{
  "train_examples": 97500,
  "text_encoder_norm_position": "pre",
  "init": "lecun_normal",
  "residual_init": "scaled_by_depth",
  "optimizer": "muon"
}
Rows from block 6 of the text encoder of a small contrastive image-text model, named by matrix and row number. Rows with one number belong to one neuron. Each number is 500 + 50 x the weight over its row's rms, rounded and kept within 0 to 999. All counts start at 0. Numbers have three digits each. After the name is the row's rms in percent of the matrix's.
After each neuron's rows are labels from the 100 texts, of 14848, where the neuron reaches its highest value: "fires on" is the input token at the peak. Only what is clearly more common there than usual is listed. The data: rendered made-up planets.
# fc1: MLP up (text_encoder.blocks.6.mlp.fc1.weight, 768x128), inputs 0-127
# fc2: MLP down (text_encoder.blocks.6.mlp.fc2.weight, 128x768, transposed), outputs 0-127

fc1.676 109:603500435419500500500368500500582461500500500500500500440605500595500500500500500500500500377582445500425500500500500500500500500390500500500404565500547500500500500500500500500500500500363500500596500500423500500390430464500541500500500617500500406431500576416500578500500597404500500500500500500500500549538541572500384600500500500614500500500500500500500626500500426500500561500500
fc2.676 103:428550500500500500500500639500500500500500500583500500500500500586500500390500500500500500555500613373563500500500543624500500451587500500440500500500379500412585550500460407465399500500436595500426410500500610461500548500500500500438500500500500574500500500500500500500500424500500500500565407500500500500444415465500611578500500500500500500500500441554429500585358563500500500500558
fires on: "one"

fc1.367 112:500458500500500500500563500461500500500585612500500500500391500500500500500500500500500500500500500403589500500397500629500500500500500613578556500500500500553500500500500500500454332500390500500500500552562500437500411392500500645453406500500500500461500500569500500500500403500500500500500439500426655500450500500500500608500590500500543500500500618500500500500611500440500500437500
fc2.367 106:539500500500500598500500614570500500500500565500500404500461594500500500500500500420563500369427500500548460397500415599500500500443627500500500500500597543500500500500500500500413500500500405500425500500500500500623500440500363500500500500500500500500500547500500462500500379500500500500500500500446500535437599500500402500500614500500369500596500500341500500500547500500500500500500
fires on: "giant"

fc1.36 092:500396500568500500500434441500500500602407500500500500500440500403500500500500500500500560500587500500426500433563500656558500500500500500500500500500500500574500500500500500411500500500500411541500566500500500556461467500412500450354588560416604500500500500591449500500500395500500430500500619500500554587590500612598500606500500500500500500500500384500500500449500500584500500543500
fc2.36 106:500567500500500500609631568500500500436500500553500500404500500500549500549433444500500500500500500562500500578500500500466500428500454500500500461500576553500572500395576393547549542437578542446500435500598558500500565500500500611590500500553437455500500500500442500500445500448500500500500500423571437500500500561429443500500426381500413585500548589500500386500407500500500587400500
fires on: "covered"

fc1.338 105:500500500500394567500540500446500500500500500500500500573397460500500500500560500500500556500600500364500500554500598500500446500500500500620578500500500500500432396438565453500500500500500500500500547500424500500500500500580529500500642500500435500621441500500428351500500500376500500445500358500500500500500455522500500500537439500500500500578500500500606500584535542585359500500500
fc2.338 130:500500500500444460500536421500500625500390431500361500500500500500500500500500500500619663538500431500585500617445406500500500430500500500500500500500500564404500500500500561553500500367500500500500500500500359578447442543552500500500500448500385395500500500576529500500410500500500500500452548547407446500500602547437500500500500500556500500500500545431500500441500500500559500500561
fires on: "one"

fc1.428 051:500500653421500500500589500500414500285600500500500500500500500500500500604658500500500608500500393500500500500383500615500500571500500732500500500500500500500500500500500412500500500608500500500500500500500500500500376500500500500433422500500500500500500500500500500500500500500500404500500500420500500500500500500500500616500500500500500500500500500500500500500500500500500500500500
fc2.428 045:500500500500500500500500500500500500500387500500500500500500500500500500500500500656500500500387500500500500500500500500645500500585500348384500500500500500500500500500500500500500500500500500500500500500500500500500500353500397500500500608500500500500389500631500500500329364500653500379590500500500500500500500500500500500500500500500500500500500500635500500500500500500359500500500
fires on: "ocean"

fc1.369 046:500500500500500500500500609500621500500500500500500500500500500500500500500500500500500500500500500500500500500500500683500500500500500628500500500500500425396500500500500500500363403500500500500500500500500500500500500500500500500607500500500500500500500500500500500408500500500500500624361354500500632500392500500500500590370500500628500352500500500500500500633500500500614500500500
fc2.369 043:500500500500500500500500500500500500500500628500500500500500500500500500500500500500500384500418655500500500500500396500382500500500500500500500500500634500500500500500500500500500500500500500500500500500500599500500607348500339500500500500500500500402500500646500500581500500500608623500500500605386500500321500607500500500500500500500500500500500500378500500500500500500500500500500
fires on: "giant"

fc1.240 134:377544396368500416500500500500500388500539500422463500500500500462500544443569572500500500500500500446500500558500500500546500500500500545500500500416566500588500500500500556500500375552500500611500540500638428500500500500456546423395449500583500521500500602357500500527500500500574500500447448500500500428579500500574500500455500500416500500500500500546597421500500500565500623559500
fc2.240 140:500597500500500500560549500448442500500441500500500500593432628500566500500500500500544500446500593500390500500500500500500500500457500500655500500410500422500500500500389381500688500500591500500347524445500500500500530500500500569500500500500500500500439500500500500500500579500569545500500500500416500383500500500500575500500559367500534500500590563500500500500580500500500500427442
fires on: "<end>"

fc1.4 074:500643500500500500500500500500500500401500500426500500500649500500500500500500500500500418500500377500500398443500500500381500500443500632500500500500689500500500500500596500500500327500500500500500500500549500465554500500573500500500500453500500500552500500500500500500424500500500500500500500500500500586500500578398500500500586577500500420500606500357438500500500500500622500500500
fc2.4 086:581500414547583500500500586500500500500616641500500500500500500371500564500500430424500500500500500500500358414438381601445500500500649500581592581500500562500573500382453391500500500500500500500500500500438583500446500462450437500500500500500500548417500500500500391500500500500500500500500398500419500500399555500500500500500500500500445500500548500500500437500500500500500500550500
fires on: "giant"

fc1.506 131:500500500500473500500459500500537500500545590539500500478563500418500500567548500500547500500427460360586500417404500622500537500447500500500500559500543500500546500500623429500419500394500500568606500500500500479500500387500500500500500500421500500500603500500434422551439500500596559500436500577462670591447500573500500569530500535500455500500500560436500500500469534376500440500500
fc2.506 119:563500399500553500500500546500500500423560603428457585500456552548500500550439500421500500500500500500500500500500500585441500500500572500500500583557500500593540500415500500612500394500500469500393552525441500421500405403447384500500500500500500500389500540637500500500500500500500500500500500500500500500500618500544500500500558500655382412558545558500500549456580500500500500545500
fires on: "giant"

fc1.761 102:500500562500500500500500500500500443500417500449500500439500500500500500448500398582500500500557631395500500500500603632500590409500500500500594500500500462500500500598500500500500500500500500500500500500500500500500500596393500600500435428500595414404500500500500500435500500374500401500500500500500500475426500568500559500500500500420500446500500500500368382565434500410500500612432
fc2.761 108:408406392500500500500500500500500500606500500500500547585500500500500500500545574500500500500437427500500500570500437378394500558604500535500500500560500500500557500565572500500500461500500464500500559425500500500500556440593500500500600500500500582500500592500500500500500454500607500349500500427392435500500500500500388537500500500500596500500397500500500500398500420500500413364500
fires on: "<end>"

fc1.426 088:500500500500500386500406500500500373591500400500440543500500559444500408500500444399500500500500584500500500500500500500500570500500500500542500500617500500385500553570500500500500500500500500557630569500435500500500500636500500500500500500500434500409500500500500500500500500500500500378500500579500500500500500500667500500500500634603500500421500562570500423500500500396404500500548
fc2.426 083:500500500500635500500599500500500500500500500500500435500500412656500552500500592573500500500500395500500393500500441500500500500500500500500500500500500500601562500454452429500500500562500601500339500500500500500500500500500416500564500500426500500500500590500443500500406500500500500634435500500426500500500500576500500500500500437500558375500414500500500500635538638500500500399500
fires on: "moon"

fc1.732 122:500575500500449405500447500500476565500612500500413433500449500500563500500500444500500500549500500552397500500500500500500430500500554500500500600500500428500500500633611657500500500573500444457607500500500500500435500500500500445500458500559588500500568500500500500500500429366500399500567500500500500559500429631500570500500500600500500500500500500500500391430614500388500500500500
fc2.732 129:535500525500500419500383500500559500500500454500342602573500500500500602425500500500500414586500596537449463500500431460500400500500500548500561500500500500500500500500594500500449461441368500555500500403500500500433455500546410589500500500500500500570500431500479500571382584500500401500500410543500500552557500500500539500405588500561461450500500500500500399469500588500460500500566
fires on: "two"

fc1.621 084:362500500574500500500500500363500500438500500500500500663434500500500500500500500500653500500500585500600500500500613500500500500500500500500500500645433500500461500500500500457500447500500500500500500500582500500500607500500642393500500500364500500563500500500356628500500500500500500541500500500594500500500500500593500500500580500500581500500500457500616500500500500500500500500500
fc2.621 075:500605500414612500500500500500500500500500500415500500340500500500500500500674500500500500500500500683500500500500500500500500500500500500451500500500500500500500500500500500500385500500500500500500500500424446500500500500500500634394500500500500500500500500409590500586500500500500500500500500500413500414500500500400500689500500500500378316500500500500575500500500500500500500500500
fires on: "ocean"

fc1.554 096:536562500571553360500500570500586573588653500500500432587500500500500500418500437500500500500500500500500571500500500500500421500500500449564500500334500500500500500500500500500500447358538500605444415500500431500500351500500500567500427500500500500429436549410451369500500500500500500500500500500500581500457500500500500578570500445558595500500500500500500500427427500500500500550500
fc2.554 095:450500690376500573500563500500370500445421500500500500500500431500500500428650500415616500500500628500603500500500500500500500500500631591500500500500570500500409500500500500500500500576500559500500500451459592360600447500500500444500577566500500500500500500536445555500500440500500566500500500500500500500500393500571500500428500500500500500419500500500533500500500500500500500500500
fires on: "desert"

fc1.328 112:500500371536500348500531425500500500449569425500500413500500429500554611453500500500500500437500396500500500525500540500404412500450500572397500408500500623567556500427425430500500500500559500500500500584500500547500449500449500500500500614431583500444650569500443551500500500569500500500500500500533500591500500500500500500500500500500408500500500500500441546500438408558500418500500
fc2.328 152:412582598500456547620500470500500500500414500579500500462461635500500428500500500443500470500500597500500540427500500454572500442500500500500464500500445468500500468500561459463581379500500439397397500500500500500562560579600500500608500500500410548500456500562500500500531500348534562500500554500622458500500542584553500500559561500422500500571500465500500414500500500500416500500500
fires on: "<end>"

fc1.285 114:500569500500431458500349597500500500408570500500439544500500500500500500409500408443500500500500500500500435500500500500500408347500500500439500500500418554500573500611500637500434500500417500500500556423432500580500437460500500564500500537500500500500572500500477543500442575500500500409593500500500500589500500500500500500558553500570500500500500500500500500500607662500394500500588
fc2.285 111:500500431423500500596389500609598500426560500556500500500500500550500500500500500500500439557500500500500500431463535500601500500500606561500565500500439439411500500500500577500559500500500421410527428500500500500405500402500554435435500500574500343500419355500500551591500500500500415500616440565500557554500423500500500564500500500500412500500566500500500500500500500454500573500500
fires on: "two"

fc1.89 106:500560581500373500500500500461500463500573500451500589500415500500500500537500500500500500314500500500500500539500500500500500444445558437500584421435553625351500500500415570500500500588500500600500500500500500445500539500500500500500544500500372500500500615409574386375500440500500500500500500500500425500447500500500500500500500500422433500595500438500616500500500500500500538500500
fc2.89 119:397500500500500500500500451500500500545455500500500500500500639500500500429569500500500500554500437500551500597445586500500500645585500462500416500500626500500500500500563375597566500413500500500385500553500500500555500500500500541500500500439500444500500446500500593630500559404442500500500411500500500500604594500419427500500424500500500500500500585500500500500500566500365500562500
fires on: "two"

fc1.382 075:500500656500500619500500500500500500500500500500500500500500500500500580411500500550500432397500500597500500429500500500500500500500621500591500500364500587444500387387500500500500700500433500414500500500578500500500500500500557500589500500573500408453500436500603500500500587500500500500500500629500500500500500500500500500500500500500555500407500500500592500500500438500500500601500
fc2.382 064:500500500500500500500598500500500500500500500574356500500500500500500500500500366500500500500500380500500372606410500500500500500500500500500570500667500500617500500500500500500500500500569500500500500500500500500500500500500500500364500500404500500500500606411431419661396500358500500500500439500500500500431500500500500500419500500500500597583500500500500590500500601500500500500500
fires on: "ocean"

fc1.722 080:500500500500425500402580582500382500500573428404500565500500614500570554500500500500500500500500500419559500500404500500500500500500500500500500500500440500500500500500500500500500380500500500500500500580500500500500500592500500500500500712500500500500500500451500378500500500500401547500500500652413500625612327500500500562500500500500380500500500500500500500500500500500500500500500
fc2.722 076:500565500500500500500407500500500500500500500500500500500620411500378500500385392500500640385500500500500568500500500500500500500500500500500500500500562500500500500500500500500500500408500387500402500500500500500500500500500500500340500371500500500500500500500500500421433430402649454380500500500500500500500575631500500500500500500500585500594500401500500558500553589500561500500500
fires on: "<end>"

fc1.729 082:500577500500553610559500500568500500500579500369500500500500500500500500451500500603354500500611500500582500566500500500565500500550500500395578500406500500500500500500456594500500417500500500446500422575500500548500500500449500500500449562500596422500500500434500500500500500359500500500445500500565399610547420500500500500500588500667500500500449435500500500500576500544500577500500
fc2.729 083:585500413500500392500500500500500500500579500577418500500500500500500452582629500500575500550500500433500421500500500575591500500500500500423500500427360500500564500500594612396611500500500568585585500500500552500500500500500500500500548500570500500500500500500500500500500404500500439500612426500397500500500500449500599500500562500500401500347500500584500448500500500500500500500583
fires on: "two"

fc1.504 086:500500500641500544500500500500500418540500500500500371500500500594500500500385500500563500500568389500409500500500396500574500500500500500500500500450500547500500500500500500500500500558500500564500500500500500500500500500500500500500619564500500431500500500500500552409591500373449500500332609500567500500500371559500477571500457500500466500500627500593500500500437500500562392500378
fc2.504 104:500500500500560500605563443500500573500500575586500500432602581437500500423412500500447500500411500500500500500500500581500543392500500500435551500500500500500500629500500500457500568432580500500434500500589500540500500453563442578500500500500461500446500500500449500500500500500500573452500377500500500500568577581430500432500500425500500634390578581414547500500437457586434500414500
fires on: "covered"

fc1.22 075:397500500500500500500500581500500500500500552392500500500500500436435500500500500500500500500500500500615500500376500625552500385420607701500500500500500500500500500500601500500335500500500500414500500500500500500556384405500500500500500500500500500500549500500500500500500500500500500500404500500500659559452500500500500500500559500500500500500598500500500500500609406500622500500500
fc2.22 095:569500500500544565500500500561500500445500621433500500500573579425500500500573500421500500500500596500500399500500437557500500449500632500541500668500607560500500438500500500500548344423446500500500500500500500500500500415500411568500500500500500500359500500607500500500500420443500500500500500500417550500400581500500500500500500597572437500500500500375500500500500500455500500500500
fires on: "giant"

fc1.756 076:500393500500500387438500500500500500500619500600500500500500598500500437500500500500422500500576500661500500500500500500613500500500500568500500615500500500500500500500500441392500500500500406500374500500500560500500443500500500500500500500500584500500500500500500500420500547500567500500383500595500500500389500500500500500561280500500500500500500458580500500591500387500447500500500
fc2.756 063:500500500581432581647625380500421500568500500500500400500500500500500592500408430500500500500500500387418500500500500500378397338500500500500560500500500570500500500500500500500500595500500583500500500500500500500500500500500500500500500500598500500500500500607500428584500500500438500565500500500500425500614500500500500500318610500500500500500500500500500500500500586500500500500500
fires on: "covered"

fc1.356 070:500623500500420500500569500500500500500644500579500411608500500579500500500500500500585553500424500500586367500500500500500500500500500500411500500500500500500500312500500500500500500400416500500500500500500500500500500500500500500500401500572500500500500500500500500500407500500610620426500500430500500587500418500500500500500500500500500365411500648555405500500500433500500500500500
fc2.356 062:500430500500500500500500319500500500500500500500500500500500500500500500500500500353638620500500500500412500500500500500500500500500500500500500500500500373500500500500500394500500500500500500500500500500500500408500500685500500500500500500500414500500500500421500500385500500500500500500500500500500500500500500500500500500500500500431500567500500609500571357430500500662592691500500
fires on: "desert"

fc1.498 063:500500500500500500500500500500653500426500500500500616571500629424500619500590500500500395500500500500500500500500500500500387426500500500399500500500500500500598580500611583378500500500432500416500500587500576500500500500500586500500419500430500601500572500500500500414500500500500500500410500500500500500433500572500500500500406500500584500500500500500425421500570500500500500500355
fc2.498 056:500500500500500500500500500500500500500500500500500500385500500500500377500500500616340672500500500500500500500500500500500634500500500500500500500402500500615500500500394500500384500500500422500500500399500500500500500500637416500500648500500500500500500500500611500500500500500500500500400500500500500500500500500500500500500500500500500500500665500500500500578366500641500500500500
fires on: "covered"

fc1.535 093:500500500500385500428500500500500500500500555418500414500500500500500500500500371500500557500416500500500388558595500500500419500500500500422616500378589575500500500411500500438500500500403500563500500554408500500500500569500434632500432500500557500500500397500466500500381500500500500500500500413500500500500500580500500500500500574500500500500363542500544500570546500351500500546587
fc2.535 102:500500500460572500428459500500590500500500455563500500500546339500500434500532500442500500417636500577500500500396560433500500460453558500500500500500500410500394441500500500500500400500500500500500554500500500500500500500500500500447579500550500370500500500500500562500571408549500500424500500405363500595500610500500500600500547416500500591420500573500500500397500500500500471500593
fires on: "two"

fc1.174 057:500500500500425500389500500500500500500500500500500500500500500500500381500500500500500611345588500500500500500500500500500500500500500604588500500500500500670500500611500325500500320500500500500591500500500500500500398500500500500500500500500500500500500500500500500363500500500500500500500500500500500500500500500500500500500500500500500500500500592500695500500500500500343500500392
fc2.174 062:500500500500500500500500500500404500389500500500655500500588500500417500572500500423500500500500368500500627500500422500500397500500500371500500500500500645367500500572596602500500500500500500500500500500500500500500500579500500500413500500500392500500500500500357500500500500500500500500500500652500500500500583500500500500577500500500500590500500500500408500500500584500613500500500
fires on: "<end>"

fc1.666 097:500500500500500564500500631500500427579575500500500416554500500500500500500500500500500500500500500500694592500500535542500500500500500500500427500500500500500573500571500500500500500500424602500500500500445500500500588500466500500500500560471500500500500438500500366500500349579324500500500571500500500500610500423500500500500500463500461500500431386425500500500569635500599601500500
fc2.666 093:500500567500500500404500500379500500368500595500500500500500500500500543500500500500500500500500500500500500500500542500500500500612566500500588627591500500500340500500612500500381500555500428500500428442568500411572500500500500500500500400500500500500500548500500599581500500500398500604500412500500560500500500500373500500423446500500653500500500591500500500500500500500464500500583
fires on: "covered"

fc1.138 098:500500500395500500500500500500500500500500500455500500500500500500500443407500587500500500409452420500441350500500589371500500500500500618500500500561500500500691548500500500500500599500332582500500500500500460500458500435500387500585500406500500500647552500500500416445500500500576500500500500586500461500500451500426500434500500500500446500500500500500500500500500500500414562414500
fc2.138 084:419500500580405500500500500500434432500500407500500500356500500500500500587596564500500589500500500500500500500500500500644500569369594363500500402500411500500500414500500500500500500446500500500580500599500500583500430500619500500409500586500416500500398427500500556500500415500500500500500599500500500500410500500500500500445500594500500543500500500500500500500500500500500500600500
fires on: "<end>"

fc1.48 045:361500500500500500500500500500500500500500500500500500500601500421500500500500500500500410500586656402500500500500500500500323500412500500500500500500630626500500500500500500500500625623500500500500500382500500500500500500500613404500500500500500500500500500500500500500500500500500500500500500500500500500613615500500500500500588597500500500500500500500500336500500500397500500625500
fc2.48 038:500500678500647500500500652500500500500500672500500500500500500500500500388500500500500500500500396500500500500500368500500500500500500500623500500500500500500500500500500500500500500403500500500500500500612500658500500500500500500500500500500641500500500500500395500500500500348500500500500500500500500500500377399500500500500500500609500500500500500500500500500360500500500500500500
fires on: "two"

fc1.275 100:441500408403500500500500500500500410429500500443500421500607565500500500410570589500500500417500500500500500500598591500390360500500500500500500500437500500500500500500500500647587500500500550580500500444500415500500500500500617565429569500564500589500500551500453500588500500500500500500446500417500328500500500421500500500500500500500500500500500500500500435500630500600538500500500
fc2.275 101:500559500426390500500500500500571500500500426537500585632500500500500500500500545500500500500500585500500631500500500500500500632500568367601500500500500500500500500500500402500500500500500500500392553374580500500500559562500500500500440500425500500500500500439500500500500573566500500500403500500399500421500562500577602500500500432500500500389582601500500500500500406466500574381500
fires on: "desert"

fc1.144 159:435439604500351599453500397451500500579575500500531500500500500500500357445451417500643443451576500553500419500570500500500500457383500500500500500500500500528546546500557516500500500613500500500432500500500500500500500500405563467575500535500500551590500500500458500636500548500472429500500500651500500500500455500500500549550565500500426471541431500577552500500546500500557500516500
fc2.144 111:620580546611500500567575500500500500441500500500500500500500500624500500575500500500454500500425500540500651500500500388500500500500630500500500500500381500612500500441500500500500427500500500446563500500500500500586500563552500500500646500376457461500500596500500500500500500500500500500500500576561500500414567412625578408500500500424439500583500500500500454572500500500500500500500
fires on: "ocean"

fc1.264 090:500500500582458500417500500500409500401339500406561500615500500500500500500546500500500500500500500665500500500500593619500500500500454500455500500500500500500500500500500500619500500551500500575500500500546407334500500668500500559500500500433500500500551500500500610500500404500437500500627500500500500421500542500500445500500500500500500378500500500578443500500500500500550500500500
fc2.264 083:500500500500500500500500500500580500638619569600500500431500500500500500500500500500500561500500401500500500500500429383500500500500393588500500500398500500500500500500500500425420596500500593500500500500425634607428500399500500500500500500500500500500500500352591425381500639500500500500500500500500500634500500500500566500500500500500449500500500500455500500603500500390500500500500
fires on: "moon"

fc1.306 155:403500500500500379543572500446411500500548500536500500500414621418500428500500500548500500438438500500500500543533454500622500500431444500576446500500500500500500500500552647547500500500633416574500398472579500519500562500500500500500500500577500500464564500500500500418500403388500500574500500480576450557500500633500500500500500500500500545500500500561500390500500392500500500429575
fc2.306 173:500500500545500407580435402500418555500500500500436500570500670444500513500444500500500500500422500578442453557590404500596472432500547500500565580500500500500447558500544500579500500453567500463459414418500417500500500500448500500500454567500500500500500500560577580564500533423500427645500500500500500544500436609432500500500500409500500500500573500500500397462500453500428435534500
fires on: "<end>"

fc1.599 102:500500500500500500500500500500500500500500551500500388500556500500621500500500565500500420566500500598601500500500500500413574385440500457461500571541500500500500574500500500572500500632500646442378537500411500500500500563393500431500500500500500500500384500500500500500500500500424500500344500500437442500500500500500500617388500500500500500500500598500500362500500547434500500500448
fc2.599 080:500500500500500500419500500621589500500500346639389500500500500500414500500500500500387500500543500500420411561500500500500500500500500500626500500500500500500500427400500500406500500379500500563672500601594500559500500500500500500500500500500500395500616500500500500424500500500500500500618422500500500576500500500500500500500500391564500500500500500500500500500500500500500386500500
fires on: "desert"

fc1.625 091:548500500584500500583403611610500500500500500588500375500500500417358500417500500500500500500500500500500500328573500500500384500500500500500392500500500500500575500500537500500500577604297500575561500500500500539500538500574500560500500500500500500500500500500500500500549500500500500375500500500500500500443500500602411500500500500500500500388500418500500500500563500435500500500500
fc2.625 100:500583500409500500500500500457597300500500500559500500500500500500500418446500440428500500557500500446500500569500500500566542500500500500447614440630428352580410500572414500562500585500500405440500591500438572500500500420500500443500500500500566446500500500600500500500500500500382500618500500592500500500500500454462500500500407553500500500500500500500500500500500500500431500500500
fires on: "one"

fc1.206 066:500601414500500500500500500606500500436500500500407500500500500500500500586500500500500500500500500500500500500500500594500500500500566500404653500431438500500500500592500595500500500647408500433500500576500437500500570576389500573500500433612500420500500500500500607500500500500426500500500500500500573605500368500500583500500500500500500500500500500550500500500575636500362500500500
fc2.206 055:500500580500500500500411500500500500500500500500500500500500409500500646411500398500500500500651500500500500500500500500500500391500500500500500500500500500500500387500622500500395500500371500500500500395500624625500500500620500500500500500500500366500500394500500500500500500414592500500596500500500500666500500500500500500500500500500500500500500500603500500500500638500500500500500
fires on: "two"

fc1.320 067:500500500500500500500500500500500500549588500500558500500500500500560500694374500594433376500500500500500500500500555500500500412428500500500500500500500500500396500611500500500500500500579588500500500615500500500500500500500500500500409500500500500500438353500500584500500500500500500500432500500500500500413500500627326500500500500500598500500500388500405500500500569500638500500500
fc2.320 059:500500608500500500500500500500566500419500404500500500500500607391500500372500500422400500500612500579500500581500500500500500500500500500619614500500500500500500500500500500393370500500500500500414500500500500500585500500586500500500500500500500500425500594500500500622500500411422500500587500579611500500500500585500500500500500593500415500500615500500500500500399500500500500500384
fires on: "one"

fc1.289 153:500421461439381614477399500500571393453500559500500500500500472576444404500500500544500500500500500419500549500500500500430500500605500500500500518456500500458500500394442581500500550500500500500500650440500500500500560500500561500500500500558551399500550500500324500456500500500500500449423602396500426500500500500500500500589500419500658470445542557500500500500500500500500532500573
fc2.289 178:648500413408500397432548500500500500500500500388500571500500571500500500500571500500500500429500500500500500443500500465500500500595500555453566500500500500447320500544500500500500500500575500649356500527445584500590409565500414500500500473500576500500500500500603518500500570500500538574447500500387527388500500500500570405430500510500554500500537513500500500500500536500500500500457
fires on: "desert"

fc1.238 074:500500500403500591500500500500500416500500500568500500609560423500371393500500500554500628500500500500500500500402413500434500500500500443500427343500649500500500544500500500500500500573500500500566500500500500500500500500500500500500500671500414500442404500500500500500500500572607500500500500500500588500500500500500396500500500500571500614500500500500500632500500500500500500500384
fc2.238 061:500500500500500389500500500500500500500500500500500500500500500581597595500500500432500500500500500500500429500646500500500500500413648500500500500500500500500500500500500500500500500406500430500500500500500500397500388500500500500500500500500500500500500500500556500500357500500500500406500587500331371592500357576500500500633500500500500416500500602500604431500500500500500500500621
fires on: "desert"

fc1.121 090:500500500500573452415413500582500500581500372500500500500500659500500500500500500500413458500560445433500500500500500500410427550427500381500500569500449500617500500500453500417452500565500500500587500500558428500500500500566500603500500500375500500500500500500500500500419439567500500500429500583445500542587500500500563500405500500598500500548500500413500500500547422500500410622500
fc2.121 086:444500556500439455500500500453500500444437603403500380452500431452500584500500500452500500574500583616607500500500500500437585446500500500500500500402500500407500500500500500435500500500575500500500500417500444500559374500500500500500500355652500500500448500500500500500500556500500500500600500500500500417444500500566500500500570500500500553500500500700411500581500500500500500500500
fires on: "covered"

fc1.196 084:500569500500500500500610391500500500500500420500500500565500500423500500500578457500612500383500500500500500500500571500500500451500500500500500419500500500422500500500500500582649500623431500571500500427500500500500500500500500500500563500440500500562500500500500348370500395500435549586500500420500500500500610500582500500500500500500584500500500500589604500500500500500341500591500
fc2.196 079:500500500500500500500500500500500559500500500500500500500500500500500418500500500562500500444500410500500500500500500500500500575589500598500500500500589500500403570500500500603500418412500500500348500573500418500500582500442500500570500500500430393500500500500610560548431553500500500404500500500500500500431500500310500410500500500500500500500500654571412500500638500500500402500405
fires on: "one"

fc1.232 060:500500565500500500500500500399500500500565412500500500500573570500500500500500500500500500500389500569367500500500500610500321500500376500500500500393500500500500500500500561606500500391500500500413500590500500500587409500500500500655500500500353573500500573500500500500500500500500500500500500410500500500500389500500421500500500500500500500500350500500500500618500500500500500500500
fc2.232 050:500349500500619500500500500500410500500500500500500500401500500500500632500500500394500500500500500500615500500500500500500500500500592500500393500610500500500500500500500500418500500744500500500500500370500650335398500500500500500500500500500500500401500400500500500500500500500500500500500500500500500500500500500500500500500500500500500500500500500500500500500500500500500402638500
fires on: "one"

fc1.665 096:607500548500500500500500500455500500446500500500350457500500500668500452500500573500500500400500500500500500500500543500500500416580413500500500564500603432500549680500574500500500500500500500569500500500500500500500500580500500500574500417500500421500500500500500500500402500443500500500500438500500556500436418500305500500500500500360500500500500500500596500500477461637500500500500
fc2.665 111:500500500500500500500567546546450583500500369500500500460500448500567500401500500445500500500500500500500584422454414455539394584500500500500500373500500580500500500464581500500500548556500500500444553622468500500383500551500500500419500606500500545500555500412590500500500500394410500500562564500417500500500500443649500500469500500619441500500500397579500539500500500451500500567545
fires on: "one"

fc1.363 080:500570500500500500500419500500411500500606500500500500608500500500500500430500500500500500500638500500442500587500500548435533500563500500500500371500500500500500500500412500500500582500585500500500500500500500500500384500425500602500500500398500439500500644500500500500500500428500354446500500500500590405500500423630428614423500500500500500586500500573605500557566500500500500564500
fc2.363 070:500500500500500500500500567500500500500500500500552500273570500500500638431500570500500500500500500500500500439500500500500500500500500500500500500500500500579500399500388500500500500500500500500561500500500500391500566414500559500627500581553500500595500500500500500500500635629500569500542500500500500500500411500500701500500500500592500500500500500500500500500500500369500500383500
fires on: "ocean"

fc1.476 099:500500629500500665449500427500500408500500427585500500500424545551500500500639500597500500500437430500500572500500500500410500500567537584500500500362576500500500500500500500547500500537458500586500587606576428423500500440500500429500584500500532415427500500500451500500500441623500565500434500500500394558500500500500500500500500500500500388443500500500500500452500416500500500500531
fc2.476 108:500466432500500500500500561500500547583500500417582500500500500500613554500500548500500500500500548500414417500500500500500566500595500442559437500500447447590349500500500449500500500421500500454500500443500500500500500500500500500500443500557500579500424422500500453556416570500500560364500391500394582500445500560500500588500500451500500500568500610587588386430396500500500554500440
fires on: "desert"